python train.py --dataset="rendered solids tumbling over patterned floors" --train_examples=97500 --image_size=32 --horizontal_flip=true --depths=[2, 5, 2] --kernel_size=3 --stem="single" --target_momentum=0.99 --optimizer="muon" --learning_rate=0.011 --nesterov=true --orthogonalizer="newton_schulz_5" --epochs=15.5 --lr_schedule="linear" --adamw_weight_decay_other_params=0.05
Rows from block 6 of a small self-supervised image encoder, named by matrix and row number. Rows with one number belong to one channel. Each number is 200 + 40 x the weight over its row's rms, rounded and kept within 0 to 999. All counts start at 0.
After each channel's rows are labels from the 100 images, of 14848, where the channel reaches its highest value: "strongest on" is what is common among them. Only what is clearly more common there than usual is listed. The data: rendered solids tumbling over patterned floors.
# p10: first pointwise conv (model.blocks.6.p1.0.weight, 72x72x1x1), inputs 0-71
# p20: second pointwise conv (model.blocks.6.p2.0.weight, 72x72x1x1, transposed), outputs 0-71

p10.69,208,205,197,168,182,178,161,151,221,188,163,200,177,164,197,199,437,220,187,178,178,200,207,198,145,169,201,195,150,236,205,205,176,138,198,194,191,252,201,198,229,201,219,193,256,262,200,156,159,165,196,274,186,231,197,187,155,194,208,173,212,171,158,187,179,245,235,236,223,180,204,168
p20.69,160,218,181,238,203,248,188,189,222,206,149,208,77,179,200,218,264,184,177,261,227,200,260,106,220,274,191,141,198,172,185,274,194,206,207,217,187,188,110,256,211,196,164,173,239,206,201,187,152,115,268,244,160,205,200,201,259,226,226,205,209,124,185,191,172,260,223,190,197,224,158,219
strongest on: orange object; red object; its colour: orange

p10.39,198,189,198,201,208,158,140,131,241,183,195,174,143,223,201,199,264,215,218,231,161,199,243,194,194,304,200,254,189,297,190,200,175,151,200,172,189,230,204,216,176,211,207,219,182,261,200,219,120,257,200,291,240,208,205,225,199,236,202,217,175,185,192,240,268,336,231,249,240,166,201,242
p20.39,208,210,159,193,226,185,206,195,185,215,179,146,205,198,199,188,179,143,228,224,102,197,219,180,214,298,216,175,350,195,107,267,201,197,170,305,132,153,221,215,207,198,254,182,218,201,226,208,210,215,223,204,146,205,207,193,214,210,232,188,159,246,199,209,156,110,198,175,213,247,196,177
strongest on: blue object; its colour: blue

p10.54,200,238,199,165,192,228,217,167,206,335,143,156,160,179,203,191,279,258,214,235,195,159,220,172,119,181,199,146,255,125,165,194,204,165,203,240,217,195,198,189,139,199,196,226,176,215,201,168,151,224,201,195,167,182,202,148,142,210,202,231,125,102,209,188,248,212,237,237,113,193,200,158
p20.54,119,239,208,213,200,215,259,172,235,252,314,163,247,170,168,176,203,160,195,261,234,226,204,225,222,160,226,199,200,239,211,151,193,220,192,142,149,324,168,167,210,218,251,121,149,220,215,141,161,165,241,200,180,146,211,225,194,231,206,216,217,200,219,166,202,118,198,235,215,187,183,133
strongest on: count: four

p10.46,202,264,201,205,134,158,174,244,212,209,166,258,198,197,201,204,191,97,260,249,296,248,191,133,278,232,201,215,232,201,187,194,198,172,201,195,206,227,202,160,203,194,202,158,227,110,205,182,163,174,200,233,229,140,197,110,227,255,205,172,124,197,204,241,186,93,213,196,173,175,203,232
p20.46,187,249,270,122,201,230,136,215,161,226,162,183,185,211,197,232,222,198,126,209,238,173,175,126,215,175,198,269,166,199,194,198,230,232,213,201,203,195,168,180,199,178,219,288,237,177,221,169,310,158,170,183,91,199,191,172,210,222,158,189,132,188,246,224,187,225,193,198,287,240,200,282
strongest on: white object

p10.43,201,164,199,206,209,216,171,149,158,236,212,189,273,176,197,195,236,178,132,209,177,181,209,140,206,201,196,166,164,188,217,155,197,192,199,175,181,252,201,200,300,198,201,149,111,222,200,134,329,157,199,164,213,273,200,197,205,246,199,198,252,199,223,123,191,200,260,321,208,218,202,208
p20.43,190,203,168,228,117,131,196,238,203,199,155,188,176,168,190,261,215,225,235,255,197,197,157,198,218,200,167,403,266,217,172,176,143,189,201,196,165,192,193,193,193,196,212,216,173,186,201,187,94,230,220,185,227,194,194,201,214,195,196,211,162,242,185,198,172,294,210,165,247,196,201,201
strongest on: white object; its colour: white; dodecahedron

p10.58,201,239,199,211,222,177,145,206,185,332,134,208,216,227,198,200,190,197,133,195,204,225,270,123,205,171,199,263,201,241,161,251,185,205,202,236,223,266,201,211,197,205,203,209,175,169,202,160,182,246,199,241,198,276,196,277,131,145,194,187,163,130,147,218,139,253,253,142,172,228,201,248
p20.58,175,233,206,241,287,190,225,193,100,193,146,251,185,246,157,188,254,254,153,154,233,195,181,342,139,203,224,233,232,193,166,211,167,183,201,166,238,168,220,181,182,164,196,176,205,150,178,207,169,214,218,234,284,166,250,175,183,195,249,203,205,206,157,100,230,159,220,170,187,205,186,194
strongest on: light from behind the scene; count: one; its colour: black

p10.40,201,273,197,237,239,205,251,151,192,244,244,280,247,182,198,206,143,175,217,150,183,167,145,219,225,197,197,139,215,151,165,170,192,228,198,239,219,247,196,166,214,200,199,178,207,145,206,271,238,131,203,203,264,165,199,233,213,154,199,243,272,271,301,165,160,156,267,119,219,210,196,188
p20.40,200,147,259,224,169,254,139,160,152,188,218,200,284,194,231,198,172,204,144,149,161,200,200,274,248,171,201,156,240,150,192,180,192,217,230,194,261,154,217,174,215,180,168,216,201,179,211,219,201,211,209,163,324,194,220,193,164,175,145,210,286,197,231,119,158,240,295,145,178,203,210,232
strongest on: light from behind the scene

p10.53,200,170,201,223,251,241,183,205,140,163,139,237,208,286,197,201,193,177,197,185,186,309,200,287,233,206,196,173,224,185,203,131,197,147,197,172,254,213,203,204,235,199,194,209,182,272,200,285,201,128,198,141,219,196,201,271,180,167,192,159,219,287,223,231,188,201,307,158,204,154,203,177
p20.53,206,170,148,191,104,81,221,216,165,222,219,246,177,131,230,142,234,191,190,204,199,208,239,83,195,174,203,224,295,214,167,228,96,213,221,225,267,215,207,200,212,223,186,231,202,101,201,214,221,244,186,215,212,237,235,199,161,183,216,209,172,229,227,241,201,248,208,188,178,216,225,226
strongest on: count: one

p10.6,204,199,199,200,220,159,279,226,263,150,120,211,177,275,200,196,236,262,246,228,179,312,172,175,249,218,197,193,232,183,209,271,189,199,197,213,207,227,194,189,160,209,197,259,181,229,197,103,222,181,202,144,154,285,201,108,201,199,207,262,170,177,267,252,194,186,162,211,178,243,201,194
p20.6,255,280,232,188,187,188,196,251,208,208,159,218,166,205,163,310,159,221,249,143,195,209,158,132,164,186,237,164,174,206,231,210,305,189,193,125,163,225,210,234,197,188,226,126,238,206,195,202,260,159,131,259,183,234,109,215,174,135,208,206,210,197,217,150,237,188,254,200,222,194,216,183
strongest on: count: four

p10.57,203,254,201,209,191,255,254,176,255,246,193,162,228,216,204,205,181,253,258,174,135,233,181,257,145,156,197,213,196,175,208,113,185,245,201,283,147,159,202,178,232,197,209,221,251,199,198,254,205,107,196,83,170,181,205,147,183,158,202,238,163,215,174,143,166,206,266,162,148,158,200,221
p20.57,141,222,161,234,219,248,223,218,224,194,128,208,166,232,177,219,245,207,200,129,224,210,258,230,224,90,209,179,237,201,171,276,220,224,212,153,264,176,252,219,194,203,202,169,225,171,208,174,105,254,265,164,165,219,232,197,236,185,128,201,235,217,219,223,207,147,126,162,121,243,164,178
strongest on: count: four

p10.20,200,195,195,221,224,117,164,193,99,162,210,212,247,177,205,204,231,198,152,159,156,154,212,249,248,223,207,209,259,200,227,178,219,148,204,222,165,201,206,170,146,203,201,147,278,201,198,197,229,165,203,223,228,218,197,232,296,139,200,197,305,128,162,294,195,240,198,275,183,219,199,150
p20.20,134,168,198,239,183,155,168,204,216,131,296,177,221,166,193,276,223,262,139,225,268,198,221,189,225,183,205,116,218,146,223,190,201,174,154,219,161,170,178,260,223,224,240,249,227,202,182,158,185,228,244,124,295,205,224,216,125,178,233,206,182,151,195,196,211,155,171,165,218,174,268,235
strongest on: white object; its colour: white

p10.3,200,170,198,214,234,245,194,199,221,219,224,183,222,151,202,198,134,311,212,210,235,218,239,192,173,179,199,185,194,142,154,253,187,219,199,196,239,252,203,226,194,204,195,237,159,192,200,202,210,262,202,239,243,213,199,279,144,139,198,249,176,247,143,232,142,186,211,194,164,373,201,255
p20.3,213,185,117,168,207,156,203,178,257,176,292,223,189,236,174,198,263,151,210,305,165,205,216,98,183,154,223,165,220,154,248,187,185,197,185,225,310,232,203,198,203,232,183,128,182,158,185,230,213,240,177,174,157,189,230,207,222,196,299,187,193,198,158,249,166,235,181,188,222,192,200,147
strongest on: count: one

p10.19,200,206,198,180,115,181,153,247,160,216,134,207,168,137,200,193,196,229,157,209,125,185,205,200,200,246,205,197,198,187,181,185,168,179,199,266,164,179,200,226,143,196,213,225,246,217,198,202,89,193,195,210,195,276,197,177,191,193,198,170,193,197,187,180,390,201,127,176,243,208,194,171
p20.19,220,198,174,273,156,176,233,225,158,187,211,187,150,181,203,178,142,269,190,218,254,205,219,161,172,207,214,176,221,199,220,142,174,191,212,134,162,181,204,245,220,174,409,237,191,177,223,209,169,162,207,225,229,192,228,191,176,194,220,224,208,218,190,103,227,200,239,142,199,191,197,232
strongest on: blue object; its colour: blue

p10.56,209,180,199,210,199,157,252,223,242,163,257,219,141,116,203,199,192,226,206,178,133,206,133,193,214,145,203,123,182,156,224,163,169,245,202,267,239,199,201,225,195,196,202,134,284,174,202,118,201,218,200,195,212,203,202,261,221,218,198,164,232,272,150,255,162,193,117,168,140,288,198,238
p20.56,192,205,193,169,231,104,328,231,154,217,237,243,205,161,226,203,229,157,222,210,259,193,185,187,234,241,168,177,177,299,208,253,221,183,194,224,67,188,225,227,201,207,234,195,202,221,185,228,196,209,113,225,180,207,251,221,197,124,167,176,166,255,218,209,158,169,171,172,150,206,193,199
strongest on: light from behind the scene

p10.66,191,239,202,206,182,212,213,222,188,213,197,189,219,171,201,192,229,142,182,181,181,133,195,194,187,254,200,200,209,198,193,170,145,200,199,212,158,152,194,170,172,199,200,206,229,209,201,184,168,227,202,211,230,176,198,177,176,217,194,198,257,188,190,162,469,177,201,194,249,184,199,164
p20.66,212,196,181,221,193,188,190,243,192,210,154,215,170,220,181,169,155,227,187,195,238,190,174,197,232,188,234,216,180,222,202,171,197,189,195,151,177,239,233,203,190,187,66,247,228,206,197,206,183,187,253,161,204,166,222,213,204,190,206,196,188,196,164,171,175,212,193,208,220,205,445,198
strongest on: blue object; its colour: blue

p10.62,210,179,200,255,162,181,199,254,192,147,205,179,153,177,207,193,153,146,219,186,187,119,203,206,140,172,207,206,242,180,304,188,172,117,209,251,160,184,200,194,196,206,194,193,231,186,196,192,178,143,192,161,194,216,197,242,175,226,203,234,238,233,185,120,116,233,45,171,151,185,194,153
p20.62,235,226,228,135,208,192,159,187,171,193,254,155,265,183,268,154,204,168,201,225,256,194,192,204,120,210,183,219,172,175,217,143,212,183,208,296,164,233,219,131,188,222,231,174,211,196,221,226,204,209,145,226,131,242,109,190,269,252,240,199,195,229,160,241,290,179,197,232,190,159,119,162
strongest on: light from behind the scene

p10.38,203,250,202,166,271,179,266,176,167,191,207,248,284,272,196,196,207,215,206,222,181,199,153,236,263,101,198,239,156,197,120,179,202,192,206,143,227,249,198,200,205,186,196,172,251,126,203,125,215,151,205,245,176,194,201,268,252,218,197,216,207,140,194,271,227,192,225,154,202,198,202,299
p20.38,179,239,243,167,329,290,206,207,131,140,174,155,200,316,171,205,215,203,192,157,182,204,265,315,228,225,187,174,173,125,223,149,233,170,173,184,184,192,253,177,183,168,231,226,198,238,181,179,222,249,163,197,179,179,206,181,227,187,172,199,230,218,213,152,194,153,152,170,209,183,194,196
strongest on: egg

p10.32,201,196,201,183,133,170,187,184,215,271,153,264,94,186,200,205,282,196,153,209,192,260,195,209,155,219,200,180,80,234,161,334,200,181,198,226,189,254,203,215,259,203,199,188,195,215,201,183,196,189,201,185,205,210,198,182,189,310,201,242,167,168,143,164,223,148,202,178,194,170,203,234
p20.32,225,169,293,109,226,210,192,179,235,274,173,240,94,206,213,225,280,156,157,222,155,201,174,92,189,195,210,248,207,181,210,209,202,232,225,178,228,174,137,182,214,209,185,210,238,202,211,203,231,144,157,242,106,234,193,208,181,176,153,191,173,187,205,268,179,218,273,242,208,234,217,218
strongest on: white object; its colour: white

p10.28,196,179,202,190,106,159,238,76,236,133,224,211,204,197,196,199,179,207,165,166,200,200,143,249,215,196,198,179,162,185,266,263,201,233,198,182,183,227,205,226,289,197,216,221,94,203,198,179,210,202,198,233,80,222,202,189,191,222,215,170,210,237,161,195,208,276,127,188,227,209,199,273
p20.28,231,223,174,161,281,193,182,185,192,160,185,181,173,222,275,203,108,233,216,214,47,228,180,121,192,181,148,209,182,265,261,225,156,241,229,144,185,214,213,175,213,207,202,193,195,248,207,191,197,219,164,257,194,207,292,207,196,222,206,212,207,203,239,213,222,139,277,180,165,155,173,225
strongest on: count: one